A small segmentation model, trained from scratch: 5700 steps.
Rows from block 13, named by matrix and row number. Rows with one number belong to one attention dimension. Each number is 200 + 30 x the weight over the matrix's rms, rounded and kept within 0 to 999. All counts start at 0.
# v: attention query, key and value (stacked) (model.decb.0.3.attn.qkv.weight, 288x96, the v third), inputs 0-95
# proj: attention output (model.decb.0.3.attn.proj.weight, 96x96, transposed), outputs 0-95
v.11,202,149,202,247,245,239,182,257,194,266,242,167,177,222,168,209,155,161,153,174,187,174,202,190,197,212,231,170,213,198,173,179,175,223,191,227,207,233,164,213,262,185,177,191,208,237,126,234,170,174,199,198,195,209,221,175,205,176,208,235,242,198,125,176,214,177,274,168,239,227,230,172,204,191,114,214,192,285,189,248,236,230,252,191,156,193,213,197,195,132,152,174,215,164,191,215
proj.11,224,287,199,141,199,235,186,155,276,167,161,200,192,208,228,282,260,216,242,204,190,187,165,251,195,177,167,242,161,205,165,220,195,204,216,199,190,169,224,176,222,215,224,202,179,173,243,195,231,255,217,223,139,223,246,206,189,212,172,230,140,210,193,218,254,214,193,200,155,192,180,206,220,240,202,182,208,175,201,193,190,201,172,187,171,172,212,222,184,163,184,218,195,236,211,190
v.12,224,234,194,130,186,159,224,214,225,238,167,196,185,241,216,234,201,239,180,151,144,194,210,178,148,197,188,179,215,188,214,211,175,176,295,191,231,228,200,250,212,204,207,212,160,181,182,142,261,140,233,215,244,155,207,220,135,199,229,175,195,211,210,215,205,205,170,175,223,221,211,233,267,179,171,224,217,220,196,152,210,184,233,160,197,239,185,230,220,223,187,211,208,218,216,166
proj.12,206,226,222,216,190,192,180,186,132,215,207,119,241,145,159,209,203,196,188,236,203,254,210,179,213,199,209,252,238,160,174,202,211,178,203,203,142,195,253,162,197,245,168,215,238,198,266,195,181,244,175,201,132,229,255,199,191,190,212,201,237,195,197,203,224,217,238,235,259,184,177,193,188,192,205,183,208,216,189,189,174,204,239,220,196,195,206,177,207,198,177,223,200,190,231,192
v.13,224,178,200,225,215,178,154,210,235,181,216,220,218,166,231,261,219,184,245,202,195,151,214,224,194,212,251,193,225,216,170,248,203,207,175,167,172,209,240,184,178,186,219,233,258,197,208,257,176,172,220,224,231,222,144,158,225,137,216,169,186,177,118,208,215,191,212,254,225,188,148,151,195,188,165,164,151,201,223,198,234,209,244,240,200,163,233,187,187,116,233,189,190,236,179,194
proj.13,182,200,169,177,212,199,214,216,188,199,154,186,162,185,212,195,195,177,171,178,162,203,197,199,213,203,153,179,190,194,209,185,200,145,227,164,179,189,205,221,178,199,208,121,134,192,179,125,220,231,234,196,180,179,178,249,168,176,234,266,221,223,205,220,151,213,217,177,152,283,242,207,252,192,214,197,235,203,136,161,178,196,143,168,181,186,221,184,215,276,229,202,229,195,216,200
v.14,220,204,190,220,195,221,189,202,137,219,232,203,238,196,208,207,217,213,186,181,232,227,152,196,214,195,214,225,199,222,189,220,263,200,192,188,211,228,233,213,173,187,174,197,256,164,201,209,220,186,163,200,183,188,169,203,243,197,169,190,220,162,174,170,154,206,203,261,200,230,209,172,192,210,196,149,185,224,177,241,160,226,202,182,199,226,227,257,165,188,210,171,172,177,194,206
proj.14,193,173,175,266,209,214,162,181,214,167,237,230,185,192,182,227,210,187,170,223,155,196,194,188,217,187,199,209,167,210,257,158,150,198,164,176,225,165,205,180,198,201,203,185,197,217,183,232,243,206,200,237,207,199,217,187,186,212,210,199,177,255,224,211,204,199,159,229,158,182,222,230,216,171,204,251,235,195,155,200,179,185,195,198,230,222,168,176,204,181,223,176,258,189,208,170
v.15,172,212,206,173,177,198,145,195,163,205,245,173,187,164,197,195,204,178,187,226,196,203,218,194,190,201,177,185,149,170,198,183,161,204,202,194,206,181,204,208,220,235,252,224,162,166,169,231,180,206,210,206,201,182,186,192,129,203,181,177,184,148,182,232,153,193,184,219,221,208,239,182,196,187,207,225,177,220,202,210,137,218,215,217,199,219,227,242,201,193,189,169,189,190,153,231
proj.15,171,198,201,263,211,153,216,165,214,194,207,231,201,169,198,205,220,191,166,175,195,231,142,192,192,216,233,229,192,196,200,199,214,213,191,225,190,147,157,181,168,171,165,185,199,261,210,215,217,221,205,203,214,206,210,178,238,205,159,211,216,208,196,209,207,236,212,138,210,180,144,184,191,224,201,209,208,221,162,206,208,199,188,194,179,190,180,195,186,196,194,247,191,218,192,166
v.16,177,169,224,208,232,225,246,188,262,184,173,173,180,201,170,227,200,177,161,171,208,197,171,194,152,207,214,175,180,211,214,211,212,194,210,188,200,197,161,151,187,153,186,225,212,197,181,199,199,203,260,227,222,275,155,219,211,217,227,165,191,254,216,191,124,205,269,226,227,188,204,163,221,195,186,228,176,196,199,172,269,170,243,210,221,182,165,197,237,234,189,191,213,174,183,225
proj.16,222,179,186,183,124,187,151,147,192,259,186,187,230,173,164,178,218,162,228,217,209,203,182,190,192,181,189,180,211,217,221,230,190,253,206,195,170,250,222,164,187,268,192,132,187,223,251,220,218,195,205,172,222,200,206,201,207,257,204,198,219,201,154,188,211,205,202,152,183,234,233,226,184,236,231,189,213,214,206,198,201,234,176,222,123,294,241,150,205,173,250,227,239,191,232,188
v.17,191,253,239,201,219,210,130,162,166,198,231,268,201,150,244,208,173,217,203,235,180,170,170,175,226,226,236,153,210,199,198,191,207,176,200,259,203,234,201,190,213,218,239,200,174,176,247,218,172,158,220,172,182,207,262,201,194,191,162,185,190,174,199,196,250,184,199,239,164,272,171,226,239,185,261,213,160,220,226,186,162,241,241,178,211,226,188,198,197,230,174,200,214,217,202,215
proj.17,267,233,216,223,190,178,243,237,229,173,202,156,197,175,221,194,187,224,188,182,176,232,246,190,199,265,128,277,219,192,211,173,125,203,172,227,202,195,185,186,192,184,165,208,204,214,189,232,184,221,189,216,177,170,227,206,172,159,224,171,229,201,171,171,175,214,224,144,196,183,181,189,159,166,102,200,240,165,150,230,189,185,203,200,159,171,187,175,192,146,220,213,167,160,217,197
v.86,230,241,244,202,167,188,139,243,176,141,168,187,171,243,236,195,146,200,269,172,209,187,237,156,258,178,222,178,180,194,232,173,202,228,177,186,257,211,158,167,175,229,200,205,229,192,209,248,198,209,210,160,179,175,180,158,219,210,218,204,205,186,198,269,199,136,157,260,225,209,258,178,207,252,206,133,167,186,184,241,209,180,194,238,214,199,187,189,209,198,174,221,145,268,181,172
proj.86,169,173,172,209,253,188,246,158,197,280,250,198,236,187,221,271,238,215,94,128,161,243,146,267,179,215,222,190,178,179,186,184,219,165,216,240,198,127,182,182,223,224,187,219,193,211,162,163,161,204,199,206,164,163,173,217,211,245,206,128,231,204,235,186,217,157,158,208,242,206,158,178,187,154,213,194,218,214,195,233,246,191,248,194,202,220,156,188,254,200,187,186,203,135,216,229
v.87,216,193,187,183,229,229,233,167,214,207,241,188,188,209,195,181,264,247,184,185,191,173,179,260,257,203,258,194,230,208,175,229,234,195,223,197,287,201,222,215,228,194,173,203,210,180,185,212,190,210,176,186,186,209,167,195,136,244,231,231,174,201,170,202,226,209,174,207,209,197,190,133,207,207,211,138,156,226,199,176,231,186,192,224,159,209,214,238,194,209,176,157,174,214,202,190
proj.87,160,180,229,224,219,199,162,239,165,211,215,174,168,163,232,191,242,176,205,219,191,176,185,208,187,195,237,213,283,233,172,198,211,178,257,190,72,227,153,190,195,176,182,207,204,241,223,214,163,223,158,225,200,255,228,178,189,151,211,203,225,235,270,218,187,213,197,167,159,216,225,204,231,216,167,186,239,196,178,219,208,239,154,188,225,184,165,170,141,156,190,194,198,198,176,161
v.88,273,195,151,171,211,134,219,206,190,248,201,192,212,209,230,139,248,189,127,154,252,159,213,188,219,158,166,235,233,171,161,221,243,182,192,211,148,214,205,188,191,239,176,214,258,164,164,245,179,218,253,215,242,190,177,226,194,214,240,190,190,274,222,160,264,168,223,243,202,181,204,180,202,246,245,204,213,210,205,140,210,214,245,218,144,198,232,215,236,216,226,187,211,188,216,252
proj.88,205,202,206,204,183,201,196,156,172,157,214,264,215,166,153,180,168,210,227,213,199,237,245,145,206,242,211,161,227,215,200,209,189,198,166,197,234,194,157,146,174,219,184,228,175,246,224,183,199,224,196,230,191,238,188,120,193,137,213,199,201,162,241,257,136,220,212,189,186,214,209,235,197,125,199,166,216,245,185,183,194,200,146,218,203,174,211,133,185,198,214,256,221,233,234,202
v.89,189,206,192,173,195,210,185,199,208,240,177,237,227,189,178,164,166,159,190,208,223,209,215,196,188,175,168,173,203,147,228,243,254,237,203,185,201,184,198,203,169,217,167,230,216,192,179,225,188,227,195,174,209,195,220,185,195,183,198,211,219,225,210,161,212,157,198,209,229,135,220,223,199,173,231,199,195,247,230,157,172,169,288,167,155,138,197,197,237,241,212,270,183,205,234,232
proj.89,252,192,181,216,187,181,242,188,225,162,186,219,266,211,199,173,151,240,202,202,146,210,183,249,243,139,237,190,198,236,244,118,164,220,195,236,221,195,192,169,176,180,199,193,170,210,186,192,182,172,251,206,191,154,208,187,206,173,205,194,179,192,228,218,150,249,210,204,182,203,193,199,171,197,208,192,195,158,192,229,218,220,204,257,199,228,219,139,190,132,227,186,230,212,217,223
v.90,199,199,145,238,185,233,272,183,237,261,177,193,221,193,223,242,203,214,191,216,202,211,165,260,195,183,145,222,201,177,194,198,191,231,189,218,171,170,206,193,219,183,175,211,190,238,204,184,258,206,195,180,199,164,173,159,157,148,191,239,223,183,238,210,200,211,235,229,212,161,217,186,198,193,174,182,222,246,171,172,200,163,214,236,259,169,156,215,216,236,223,213,223,163,195,155
proj.90,200,146,232,189,105,217,229,235,204,200,134,224,219,169,205,133,176,187,213,185,204,133,215,205,184,185,230,213,194,256,195,180,213,190,227,180,225,192,179,248,173,134,168,217,249,203,221,188,181,169,196,271,195,194,226,190,195,204,161,220,224,235,207,196,148,189,256,180,216,220,208,204,257,157,215,193,179,200,252,184,181,191,190,231,279,227,244,194,206,158,202,226,220,245,215,252
v.91,171,177,206,249,145,204,216,223,238,222,138,188,186,223,221,189,226,197,177,133,199,171,132,163,207,207,203,238,198,182,177,149,210,236,209,206,192,164,181,166,194,188,164,163,233,202,168,189,214,166,214,206,201,198,160,214,212,166,263,218,282,277,176,248,198,185,185,234,217,159,266,184,212,234,172,140,198,209,244,198,248,196,202,217,184,244,181,241,180,188,232,206,173,164,217,197
proj.91,197,168,195,222,182,209,203,212,130,143,178,201,197,195,185,155,184,220,201,194,206,171,255,191,172,191,223,189,227,228,213,197,219,192,213,252,218,194,153,263,240,196,201,245,231,198,176,175,227,197,149,245,224,173,155,188,200,149,172,207,228,167,236,169,187,224,213,180,205,204,165,218,214,160,213,167,198,194,224,259,229,170,226,208,197,205,183,187,249,191,189,193,220,226,250,211
v.92,207,228,206,211,202,258,264,185,225,196,216,207,179,174,239,109,195,146,183,137,233,166,228,166,204,204,216,218,213,255,170,247,211,211,193,245,163,197,163,176,141,201,162,205,223,184,174,224,197,194,171,116,238,178,167,230,206,195,234,208,167,259,186,240,194,257,182,212,203,194,225,204,236,162,178,182,220,247,200,132,244,204,213,249,176,204,203,203,252,255,238,190,210,178,198,204
proj.92,205,194,160,192,192,197,228,201,167,221,194,262,132,167,232,193,194,218,186,231,160,193,234,237,207,143,274,174,183,214,210,138,249,229,207,184,234,194,163,179,208,195,230,237,178,211,258,215,198,234,188,267,188,194,269,153,224,164,205,189,203,96,211,175,245,190,198,170,218,163,197,228,158,188,233,169,218,198,176,172,242,238,202,173,226,193,279,213,202,193,217,187,166,165,198,215
v.93,206,199,191,192,230,232,234,214,185,181,216,174,195,175,152,143,252,177,159,191,226,184,149,179,195,209,196,189,191,216,222,188,211,251,228,158,205,235,231,232,161,243,143,197,265,252,138,193,177,242,177,198,188,183,229,181,185,235,288,168,202,194,175,157,256,236,190,185,217,197,119,159,160,200,202,207,213,222,188,150,248,191,182,195,153,155,229,224,202,193,194,185,147,210,270,237
proj.93,218,187,249,234,195,196,185,191,197,151,156,227,232,250,202,198,151,222,168,202,143,189,171,211,274,146,216,163,263,200,175,149,161,223,221,192,234,182,150,155,242,182,204,188,222,130,222,207,191,211,127,194,190,237,201,152,187,130,230,183,207,207,204,218,183,227,199,191,204,184,299,212,176,240,191,156,168,175,202,197,230,208,174,193,236,254,183,182,190,204,181,220,222,179,193,208
v.94,181,201,245,233,152,197,206,173,217,208,115,202,220,230,193,187,182,231,185,186,199,169,150,185,192,261,204,184,233,180,206,114,213,162,205,196,195,152,175,162,177,170,230,207,210,226,198,155,205,176,193,225,197,227,172,188,264,199,233,202,222,200,200,212,147,192,217,205,196,243,207,258,207,245,175,164,177,216,183,270,254,200,186,188,204,229,182,209,217,185,168,180,201,179,247,180
proj.94,198,223,206,186,233,171,210,281,142,186,181,193,162,175,189,192,204,184,186,196,260,190,212,174,203,186,132,187,224,196,193,258,167,216,232,231,193,202,170,266,207,202,213,212,262,190,206,226,227,200,127,214,231,207,218,227,207,192,182,198,261,171,207,179,203,110,218,211,177,180,152,174,163,161,203,138,147,178,204,242,128,187,258,240,182,214,212,169,219,246,234,184,204,159,217,174
v.95,238,202,174,216,127,172,157,217,210,160,192,112,148,207,243,172,204,142,171,191,163,211,180,199,246,164,185,216,169,264,185,249,214,226,166,151,226,211,200,205,165,278,154,143,201,214,200,227,226,181,201,220,188,179,186,204,184,218,215,173,164,221,211,156,209,194,225,201,250,157,182,226,168,194,161,168,215,146,199,208,180,188,222,110,201,107,254,168,166,213,179,166,189,217,232,223
proj.95,204,153,222,204,259,227,247,185,226,168,183,245,177,226,158,248,132,255,192,173,232,247,204,203,221,172,214,208,146,239,183,152,225,205,188,177,260,207,120,182,240,209,146,241,194,188,166,174,169,156,244,193,205,199,188,142,197,249,160,171,214,219,183,137,192,144,210,231,157,215,275,177,212,216,215,222,257,174,181,200,299,227,173,197,180,212,182,214,203,192,199,219,221,213,198,172